A small multi-label audio tagger, trained from scratch.
Data: 78125 training examples, 32.8 epochs.
Rows from block 12 of a small multi-label audio tagger, named by matrix and row number. Each number is 500 + 25 x the weight over its row's rms, rounded and kept within 0 to 999. All counts start at 0. Numbers have three digits each.
Before each channel's rows are labels from the 100 clips, of 14976, where the channel reaches its highest value: "top examples" is what is common among them. Only what is clearly more common there than usual is listed. The data: simulated modem signals in the audio band. In brackets: how many of the 100, against the usual share in percent.
# conv: width-3 conv (model.blocks.12.conv.weight, 192x192x3, each kernel summed), inputs 0-95

top examples: strong noise (58 vs 24.5); frequency hopping (47 vs 6)
conv.181:486457508492506499515486489492531517465487462510513489429517528480498510514436504472474441492514540437506508509478544547491506493477515468528485527488485452490545524484513482507493511480404470516487515510486516496540509509479471517495499519519502505489514511462491529543472472540485496516

top examples: on-off keying (60 vs 6.1); 100 baud (41 vs 17)
conv.176:478530496513498459518536523534512493506464493468542462526491517506508493471490512515549525496516510526502494503518499499519497489469457455487507443499509545489484474479482523507479512493553497504527458495482462536498466501485496504464500488468534506490524527493516476463504570468554526495

top examples: strong noise (72 vs 24.5); AM speech (48 vs 6.3)
conv.21:503481468492506480496473496495473502456478448499491520499507493450515501495488494484482503472498498461498478498511480453501511510474505486488495435530493483502486459414484508517508502499482492502512455498463489487497463494505506505489490503390501496466497485499506470506410504492480479486

top examples: 4-ASK (28 vs 6.5)
conv.45:512497477477521530492525521470459485515519465540481487517504492475520543418515512493496523522532541500536512460517475475467529471521523520521505461489501507497508484481398534518501518470499514514487443510479523509512474482493525510513519484465506483471489502477526451542467502492532518500

top examples: on-off keying (26 vs 6.1)
conv.3:486463496481500509480496545515548482521488491489484524502495501490509513468471454530488524498510465464485537504499510495505524501485484502542513491506485512540507500501471484527496485499505490467503507501485501457469486494445511510454530505511501542515498491466469463490527502468463513475

top examples: GMSK (43 vs 6.2)
conv.174:527505517501490461539505459495470495480525477509526514502494553428509481497476534509501430477531522495535485538465512524524533520474529494477535524478485486473506496507481480477532485530526486495512499531494532539513531511523499502494476523479495517513499462509528545481480547505481493493

top examples: GMSK (66 vs 6.2)
conv.35:474498481513507485482495531523486488503489508475480507495488496513502453479514512500506510490486503514490494515548500453512482457515487440513505510521517520501484473494485454506491501479507454440479419488448423511441514507523499516520433483468505458467484400503512486464445472494507478503

top examples: on-off keying (66 vs 6.1)
conv.70:533497438496491484488464495516509475516533494482481507484513503533491517475517450494476489473482497528439507508509485489516486509510490490483496457521534542502459498519490521482489509508511514518488484466503484472507460507489461454464489505502432498500494532508474458466513527510488495453

top examples: FM speech (58 vs 6.8)
conv.126:439515441498517483505491505519507496514479506501520481499507463482500513491504448444523502453498488490513455501479458512498511511527501507471482487497523478516492520502524511449520504511421513485499484499482501536481493455458451502482515475476499466508483511511487511491499479502517490486

top examples: strong noise (49 vs 24.5); 100 baud (37 vs 17)
conv.177:454520529510516493521492516503527512510522528485502575508506507442532505446506500487486460464529544520504486500528482491495514511460519477519486512526502470530493509477458467489499501510547487491543489521489514483541533514513499469505454527487521547456481449539518498507476535476467456484

top examples: 200 baud (44 vs 17.4); on-off keying (38 vs 6.1)
conv.154:492497466491455524488527489488469524504471507489483459494449465497507507527482496500485525530489487463546508509500473513533536481479493460510513474513480494494525518518529484491455498488447474476452501480476471453506462487459511504492512518499535509501523516461535495482533486491521521534

top examples: 4-ASK (47 vs 6.5); 50 baud (44 vs 17.4); 64-QAM (26 vs 6.3)
conv.115:519482509515521473532508478510484507502471501472511520518452480489520511501505448475525517446524490494507499518491497500516481487498460514465510451517506501462450450470531484509496514499543513493538498480521488547486507520508466478487510525530454499489528520454491561478495497455508528494

top examples: 50 baud (68 vs 17.4); 2-FSK (39 vs 6.1)
conv.15:486481480545473504587488531529506498485465466494478494450441518484573489514486492478529504529503505510572516465518477483467508518494509487494492494513502487530518476510517488533511487516506498474489503494495476447479474507482488538511501504500564522512517505485538518509513499489466500522

top examples: GMSK (53 vs 6.2); 50 baud (41 vs 17.4); 4-FSK (25 vs 6.4)
conv.19:552512533498472500520484467482521479513517476544472476501478551534483499472521494505511466503519470509550514567512547429544500494492510527508474543491481485483516483480468475514476489465534489425480490476536500471498499525477502490442490510496549492469527493482516514514470493531509511484

top examples: fading (78 vs 30.6); 2-FSK (30 vs 6.1)
conv.142:469464439504473507470496491529485493502500508522461479509484470508498448485515494496505489489453481520495495521514512490532510461537494524521508504510474520508513490519501411490490487505499515429498516502514499507439518479513527539517426458523490490484493525491510460456496471517525501500

top examples: GMSK (97 vs 6.2); 400 baud (55 vs 17.7); 200 baud (37 vs 17.4)
conv.54:491499526524446506531497501535479526466549521473524458494431506515526496533499515515474465517498495485551483501495518519496542515500541500482500501521486514494517485486523506488532429487484462501482497469490514504530526506493508494510504499488542504484443512491553550492522525511434471537

top examples: 200 baud (39 vs 17.4); frequency hopping (35 vs 6)
conv.9:483525474509494490497507505506526472492498469493527493491516529475509508441448506501486544513501487423508498498493510477483471507492532511479467474481529518499484526528438502469503470502496521507512495523486500534478488491452479480507512499531484498539493526495502486480498502534537495456

top examples: strong noise (91 vs 24.5); fading (88 vs 30.6)
conv.191:475497484472511507490496499468469495521460454447531532499496487410495505512453459500492466497479506485532476493508460497499481519487486499494524440513497524509444477491495502502521497537468517475540512513509497494492428487475505503497490529468510459466506495491512518485496518475510522459

top examples: 2-FSK (57 vs 6.1); 400 baud (39 vs 17.7)
conv.169:484492477437528509425522483476509480516508505502499504518520526499335525481510527519495506522490496478464508510502517470514481474536494510526490517465507521479477487512493510504483505459492497512487456507492476539490520491489487506496494486506449489479495495486501441494478505526528495484

top examples: GMSK (25 vs 6.2)
conv.121:485494531504495488490529495490526497505524500494525500489505529523498507533446489503490465471493520484523495474500512549461476555518511486518516518506506509421476524501535521530513494506514482552509514490470489510512522541487438481519505532501515505507521465483473565460483510512516468497

top examples: strong noise (55 vs 24.5); 8-FSK (42 vs 6); frequency hopping (30 vs 6)
conv.141:481485517506485527517452541518483505522504469485529523520496518488503513458509569521481479535540554512516533530468511526519517501471510497505533491501513530531541465482457486502540496524542495478519487535515502529527492513536524530524495544476480470504482495529544498497483525489493498499

top examples: carrier: 2.5 to 3.5 kHz (53 vs 24.8); FM speech (30 vs 6.8)
conv.99:490438515501512488482488522502508516487492515473482526488487496479498450517492462509518479509478521530501486511539504512517493482501494446512493516539496478503499455463535456480505486505513456454494512486424496442485508486504485512501470498509528533460484415528505512490473496488466517508

top examples: FM speech (99 vs 6.8)
conv.164:489465487499492474540526515528454475477526506508530493490513490494497463488480486463495506493498499517490505512493502466522483508528514518490473500489519502483502495516504513458541465537484537466516494518507501532509522475498478502494490426495515462513466513504489453453496527540519491484

top examples: on-off keying (86 vs 6.1); 200 baud (48 vs 17.4)
conv.88:455510497516523500507494512515485514488482515495525472528480559480486508487457478529526503517479485371502513512492539472527510471488488501509513513534523488475509497484498495501504492460466484484510436526505518535486518407482490496503486455531498475467487516507495500501512476530514535501

top examples: burst (90 vs 30.2)
conv.124:513504493499489501501486484530439490521533490486494495475535483542503488479509510508434488499502478517478500541492473471534496499523518528480516465510480509517508525515507498471528510506505518492494514472521502458520473508509512505502505504517472477553502528516530450470494536480477467495

top examples: burst (100 vs 30.2)
conv.17:509511516518518498517534483481482493481500481504482472488511492482505540503537495512483505495526488492486491489496489489494486519484492430474519488515517449484509511511495548511464535428495434517435501482475476529499508483481479493491550497500469526479494447485510506518504449519496489499

top examples: fading (62 vs 30.6); strong noise (58 vs 24.5); 400 baud (47 vs 17.7)
conv.188:510485489495478453486509475503527544452508516520484518509503502491505518528448462506485513462518494482494467524516498478526509509498515486499503447582487505507514511434521503491537471500491489516529474510462508475503489513500501506491496531491474508507501506493497466492445514500482481528

top examples: GMSK (47 vs 6.2); 50 baud (40 vs 17.4)
conv.120:459501500527482505472498546513500505493489543499538534538545501556503521484560541531479486478532497504495494500502530532498525528487542494517513503506477533519515527467491503494486539475501472532505498512481512502465512485470511471500505448497559476472464528524587538522507499484417500562

top examples: fading (62 vs 30.6); 50 baud (43 vs 17.4); 4-ASK (28 vs 6.5)
conv.87:477530485535479481515503493529516512483480484520500477523497519494550524483506460498511488450532437465519504491479477443496507463519504523519491444518525507476488532457463528527487467474479478511499456494448518555493484480452485478479520491502491527537543508507486545461499489501503509500

top examples: FM speech (27 vs 6.8); AM speech (26 vs 6.3)
conv.47:522509491504510481521505509498464513517490457500511492498485503513518514482462493488492488496511497428530449489494467483484482497488503499463493437508507520497481475432445511512492519502414503488500475513517490517491455496459505459475509521452522478499512506492533512510444499498524507470

top examples: FM speech (39 vs 6.8); AM speech (32 vs 6.3)
conv.31:487494505509495463515516536500500496507549536485475477510484518520514499472505501518521518511491492486513472436518456484459505492530508515508506496500537495520460463492484525496475482473495479490435477484463461498512505479502533490497500480464570531439525504492505508493470502512546484520

top examples: frequency hopping (43 vs 6); 8-FSK (29 vs 6)
conv.140:511502496463503543504481456486472469498492494494520470510537463446502514517469537537486497551403485492489486524509517489507513524491555501477515462509485530521484493523513509481509506500461467485478512500512509486547479519484546531496493522518519486495493503508563462507517535535497516470

top examples: 4-ASK (31 vs 6.5); 64-QAM (28 vs 6.3)
conv.40:523502451517480516495509499505497486474518522528426479508493460476515540471542512525467442516469467527473491497502505465504513502528495544486494488495490532511504498498462512465464505493501531501453492484506476510481483508496518503505517491500443484478501526489499444509453476522501488485

top examples: 50 baud (72 vs 17.4); on-off keying (49 vs 6.1)
conv.153:506482523504476506496474526476482479509530481462496501450492492531503518496409498507512513469488529437513532522519563519499462492522497506547501514507509528511508496502460491514508479515438500496513470471513459518495513559491503534487497519528520468512482512468493474479475514503498487484

top examples: strong noise (71 vs 24.5)
conv.96:479484487493503502502526516509474463453497468500502541530508527445517513424492528523496502490547523469527533542524465493517515506490531466532485466552530512538516505499432486502536521493489502513521451534502510499494449506509505502542463514502512478492481507514543417502459505464509500503

top examples: burst (72 vs 30.2); frequency hopping (34 vs 6)
conv.155:498533496450562515457546508438466518511499497495500526503550476518390494497545483497485503472543505514481507535492478504521485498471513514464513456497491494517514534495497512481541551504498516546518510500504510512503459507495482478483492516501449462515505492510506488490503516461493489513

top examples: 2-FSK (53 vs 6.1); FM speech (29 vs 6.8)
conv.156:492516485507488499535531476542461454526514505519466489522509508493496538479462495459545522503495473461481503507524499460508505498531477503506462513541523546514480487519495507495519484477470512462506474525509481560493526475498482533517510485526465443480500528525459458475509470533560519429

top examples: on-off keying (35 vs 6.1)
conv.74:499507511498516483511456531460533546509496494480492487500488525529513487462482512539457451541465504473492509449501528499461492501513478528484534496497494514503524494496480522545434507505507521514482496492450466492480515500472517481476508500505492523499466511492500474450499472506469484525

top examples: 2-FSK (38 vs 6.1); 400 baud (37 vs 17.7)
conv.67:488494484452541519434512504499491522518502490511493546522579481501433532461500517511483504504493506514483492568520524477577476493541501502507512514488506533495497492496491475508509520483510510472512456515483502532520511525481512528499498512508488504483493510502511457510477521495522522490

top examples: 2-FSK (39 vs 6.1)
conv.90:462501486532478526460486550504495465508518503473518528472539493483504536542517500496491489496497493510493483449515532495457514480476576526496498520490526517524476532487527510468516482479479485520431476443484545523495535502490517480498514491519529540531484486482514507552491517495488441497

top examples: FM speech (54 vs 6.8)
conv.20:532550464521507475519476457513503520481480518534508482503543498492515489516496438442505504452523492501501483514478511470516526506517477501449479513493478476500540509466488513462491520493502491497511497499487504552493523455469477526507503463477461469528507518535438506525493472528501485486

top examples: fading (81 vs 30.6); 8-FSK (26 vs 6)
conv.108:454495419503515525489481499510452490502474491524483519495496481481514443489497516470533542494507500487532502500514507472506542465518519538523515493512506462508506490512512447491536486530472527463526499496512531481441470446520534513489398457518517489502485510495507478456501519485523507486

top examples: burst (100 vs 30.2)
conv.95:468493451507507527501468487500495487511506498508474525525525520507515421490475470475531499488470513503539493505523511510508515460493504590513508514506511531519497491509520417498520486527504536431542512506518539493485502497518531492520410479524508459528516537488476505445507504493530518496

top examples: burst (99 vs 30.2)
conv.98:522503543494511493512537493475507500470486511499502469495521491471493575523519500510474521523535498503488490496487502502501493510477493444478514486505519459503509520515513584488474523446503440532468504498481474519554498503462489505501572511498478541477493454508506518530504470522479488500

top examples: fading (86 vs 30.6); 100 baud (43 vs 17); 8-FSK (26 vs 6)
conv.53:515503516500514507517514489485482507503515510498503472491524497467505544512537501505474512521522494513473502489467486484493511522480487400481480477505502483502493509504502547490493528438523418518453493504488479515546506490492478522498540511490477530467478439507510507535510510510466478490

top examples: on-off keying (69 vs 6.1); 50 baud (58 vs 17.4)
conv.187:482510492535496493515516497520469523463507515507541463469470544500511509468479514519525522520500515359516524506499530497516494486489463506518500499540507498511502498509493505511507487452455473505488438515480501524464499447482486494502492467526515479474487510457484476496520512535528516502

top examples: on-off keying (48 vs 6.1)
conv.185:541515484504502475500512477495502522479481471526518467495506472495501523518469483517467484503509473504493450523489535486528518519522492529438512511479470529488525513454473517460482508506472532506503482495503482523457506504496515506475513478483486488520505531505496536514410422547510478477

top examples: GMSK (52 vs 6.2)
conv.27:462510509506534492492534537522520501517529524422473527470502483516501504516521509511504510482506504512506480496518461491494469450521463503521519493488516525528488513519523520514506511500484497506492485478491357523490500514538529519516511490474517502469505467506514533481469492505532412512